config.toml
arch = "preact_resnet"
dataset = "rendered dice on a table"
train_examples = 145000
crop_scale_min = 0.8
kernel_size = 3
stem = "deep"
avg_pool_shortcut = true
widths = [80, 128, 240]
warmup_steps = 560
adamw_weight_decay_other_params = 0
Rows from block 6 of a small rotation predictor, named by matrix and row number. Rows with one number belong to one channel. Each number is 128 + 32 x the weight over its row's rms, rounded and kept within 0 to 255. All counts start at 0. Numbers have three digits each.
After each channel's rows are labels from the 100 images, of 14976, where the channel reaches its highest value: "place" is the part of the image that holds the peak; "responds to" is what is common among them. Only what is clearly more common there than usual is listed. The data: rendered dice on a table. In brackets: how many of the 100.
# convs0: first 3x3 conv (model.blocks.6.convs.0.weight, 128x128x3x3, each kernel summed), inputs 64-127
# convs1: second 3x3 conv (model.blocks.6.convs.1.weight, 128x128x3x3, transposed, each kernel summed), outputs 64-127

convs0.21:104095101099152114162094133126119102091130150155140094131138127152156057089150136105080073105154106149170112134184162106084139109126110131100082147074149143100153144197084114141081153162122125
convs1.21:187079151109141099114165101060125120192075148166080169118083149162112109106173078126153127133094067174100135103116096077112114092103084068139134096145075126123124139132174112153146144109164130
place: top right (29)
responds to: five on top (71); white die (42)

convs0.110:133167127148088171156158091106123111101092159078125095143077160116096120103122099128094120083104086097108080137100127081149181112116194169150170162140138105117084038081140106191135089162126157
convs1.110:129150124107111113135137081211099111077127093153056119117196052110152114147180158166150126066087152118130097119119054143161128158089094081125132072133182108154054122170081150091116143107151101
place: top centre (28)
responds to: white die (39); yellow die (35)

convs0.70:135144134128147081095077125237122145172140103140138103147175132119072087149085157130153136090181142122118105138169091114172131179145110146082078152136101085174114092190121096148080160124114134
convs1.70:120123061110102051130091138079139122113203061074102106101061119112135124066115124108095121150123082077141140112140089113044106144092068092124127115159117098129162119115183084126115124154101166
place: middle left (65)
responds to: white die (45)

convs0.121:118105108167144117129093121093113122128089121091160149082091067120119170207092095097139147087183087160085147150127088065123125135166065123111110164108120106107200201155137145135077076126102138
convs1.121:138127079098098131130156132122074099135144155045126111086107142150112198081154103127125149110173094157146177145156129078117139134194125153139104179114159122138167131139132103090168137082145083
place: bottom centre (47); middle right (33)
responds to: white die (42)

convs0.108:176101108105158148188119186104154161108137124085063193184070143142078135091152102182125116081181084158116106133065079119168168110172110067132184145130159133114144119129111085172163154154117127
convs1.108:122114124121104149122071131110105093122091105138113129100201059194124011126162126124119156164109142113088154125125120136106068124103175146117108092090089128130155150139153104132173062070194116
place: middle left (49)
responds to: white die (34)

convs0.125:112123097070138117116067155143108140057109122093181137126145161118088138105145121066108134102121135062126108118177136147140098116079145084107139121161086175124122114134094104130087081065095062
convs1.125:118049122101127061163127151123115173190119163161138089116212195118144063138139106160077133094136049155131095123148130102103071116083192151155096065141079168113143127080160185145157099116125123
place: middle right (39)
responds to: five on top (70); white die (43); yellow die (34)

convs0.14:131133117107121122166120140128186099144165141084074098144130111101087134176183054118135133079094130095150076149116146134085137148077106104111126142150118113111091074144142111150156126115128135
convs1.14:130111081151124111051134112143097126093119112158134201112142119211098064106112137118117164105091195166114092099071073166153119169128101138132158182092115137079144166144151148177166078144167135
place: top centre (30)
responds to: yellow die (35)

convs0.40:180114166090134205124164118099080196158085154101114074135098078093123083118153152096168132162092124121161121147141135103200121129071121111112088100119115124097081121191140136079151102121119185
convs1.40:091171121165105187104083121105072081086148190141176083079100183160159077167168080129103115082113126104104116130144131105140093131120112152147136151158104133129117134137089090139135160123126117
place: middle right (33)
responds to: five on top (68); white die (41)

convs0.32:122098131131091102117075106114154119108090101068203156170118101140139119129179127202142109103056135101096123190142193136132147088077113143145132090156144082134088117118073096094126134106141100
convs1.32:164140089126149112157132159129066093175119102089113156151120125107138050103091107138140156111177149169146174117112199117108118094189127179111121122098147119171124084128238131096133094133167162
place: bottom left (43); bottom centre (33)
responds to: white die (40)

convs0.92:207128177138083101121148098095172122108203084155100066138136142134076058127178145113119185092134119168122097185152101094149126151154111085147107139159145141144086110139132169151086111160088105
convs1.92:090151112126129118065129147149155191134115113130126077110150127155115103088145127061164109124065092104187150110139159121114138096044094169220116190139115179142118094132116110132102133120147124
place: centre (41)
responds to: white die (35)

convs0.50:150128088101094091172073098163128106133117142084078090133130120124119122072142144109128075095114132136111128109046152208093080086144124153122141120132092092156141125127097094117102152090108133
convs1.50:165141122061177104099111093106160105114127110180157171162113141164146078123172152123131177136111143136153148148157120102093081083055124145147102121117200189081093121072156169096117124053126157
place: centre (32); middle right (31)
responds to: white die (39)

convs0.83:133125142099140135176149134124137154132117144089106129136165112135038065145159188124129144106124097104108096107129107151111098121157105118182108111160089125068097142094061094149136154115077073
convs1.83:141112097143136132142119141102123094141142076073145146173098089061113070041069121124126109136114124136115144157164101080138084134115121174139143127172150169116153151126121174156077103135107133
place: middle right (61)
responds to: five on top (62)

convs0.35:126134126088133066090123140089163146156113163158195151079108100092172138111101108137149062150125152087141088136124130105138140099103170107180166113093077116156113162110147113074183139119175106
convs1.35:111135153141098120125071125139146090151169108107172166140126078131130119150101165162183140084083149141127103091094125080103154162141142109160039099128144120153153111119159067136151080138180156
place: top centre (57)
responds to: yellow die (47); white die (41)

convs0.93:126121127162097114191089044134127162161153166113091098057125081092124116125111076147128128149137125121223088139147091119146097121115134144196092070147111139165154111148116109145167145127086136
convs1.93:118080166136138153108075129121130074046143143108113139132070092152165071123134160125127129142148083121075109085111099097158167144145129119102142077091162205161144113139110134157091075149146136
place: middle right (33)
responds to: five on top (60); white die (47)

convs0.28:142089119148102181105112124122096162112153158120147117115153109133092180062113101126130167131111106159088068132116114132094130143099155124158186140144069137142129185158118130121129186141096139
convs1.28:136100151096153128135156121151138112179122091172106110105134130085125053113127083155134109155124154181104095051106197104091088107125102098108133134107108151132116113092184126081209156112164072
place: middle left (47); top centre (37)
responds to: five on top (64)

convs0.117:168125190113110102106117106102133133110121101121087097165138135102153140142167163047131141098088159161139221110143089170142163166096127129116113162119143117106161073159097123123122146089177145
convs1.117:163147126126132091117175139155136125097114145137106136143126214110086136124186141112101077079163089107164133140101163185146060064122153181133105150136098194099103121096109172075097096045108150
place: bottom centre (39)
responds to: white die (49)

convs0.101:125141137106108079130113093135109134107045135088141077167123133131161135097131161094126111132101114161206093120113156173134106143105128149166178154168112104119208185089124098092095151090132160
convs1.101:190114129103125090108094103146139157133165151160111121143083109110188157107230189120181122094083115094116085152171144168175113158144113139170140153104149151161158142138171116121084045097119074
place: centre (55)
responds to: white die (35)

convs0.79:108102150159085104171142122116144137108143123181100087089141093172155072100116104216130145137101105156110184108118149100116133180082121140104133121152109154121106149090150098158125118172118103
convs1.79:113197126136058101168092129115107114115116049149123099107115114101118162147170102100113120118122155118121195112132121081084158100092125081100131124115105094095098088082101153105132189078148137
place: bottom left (58); bottom centre (36)
responds to: white die (34)

convs0.23:110172097153140043057135080127122122143118095108169152137108101108200103136084151155155126149090153192111123096127121162094150144153133164112089140147131102102107153128088146123143128111136147
convs1.23:122132129078134065128187107178134131120093086096110128143053132152154099084125088163094133110112133182166155152105123146110134122162133080109098085136084114116137119111129143126176143110191107
place: top centre (35)
responds to: white die (42)

convs0.33:157102118149173157168110146164137160130114083073172063108144164125136117115171139172104137114105156146125128175076103126087131100197110160085098113139114122149069090101120117140082183070153079
convs1.33:074112103154038128159157104131085164150091087102065164102101092146146079114129115160153106139130131176145087105161141134132078143110141138134095126093176102051050119193138119124153163159123115
place: top right (26)
responds to: red die (36)

convs0.44:199111139163093123150095121159136168152117119105121128170115094177152164047163168102115121101095085164138139146116140179142115113146143098157159149160129123092191121161191182169051146152176165
convs1.44:173113139137082104122124114129135129071079122148050120110138138097117090135163139104199086116103086145131089133132097166105094100089161169213108189140141175145111161152064070097153114091112113
place: centre (41)
responds to: four on top (70); white die (52); yellow die (39)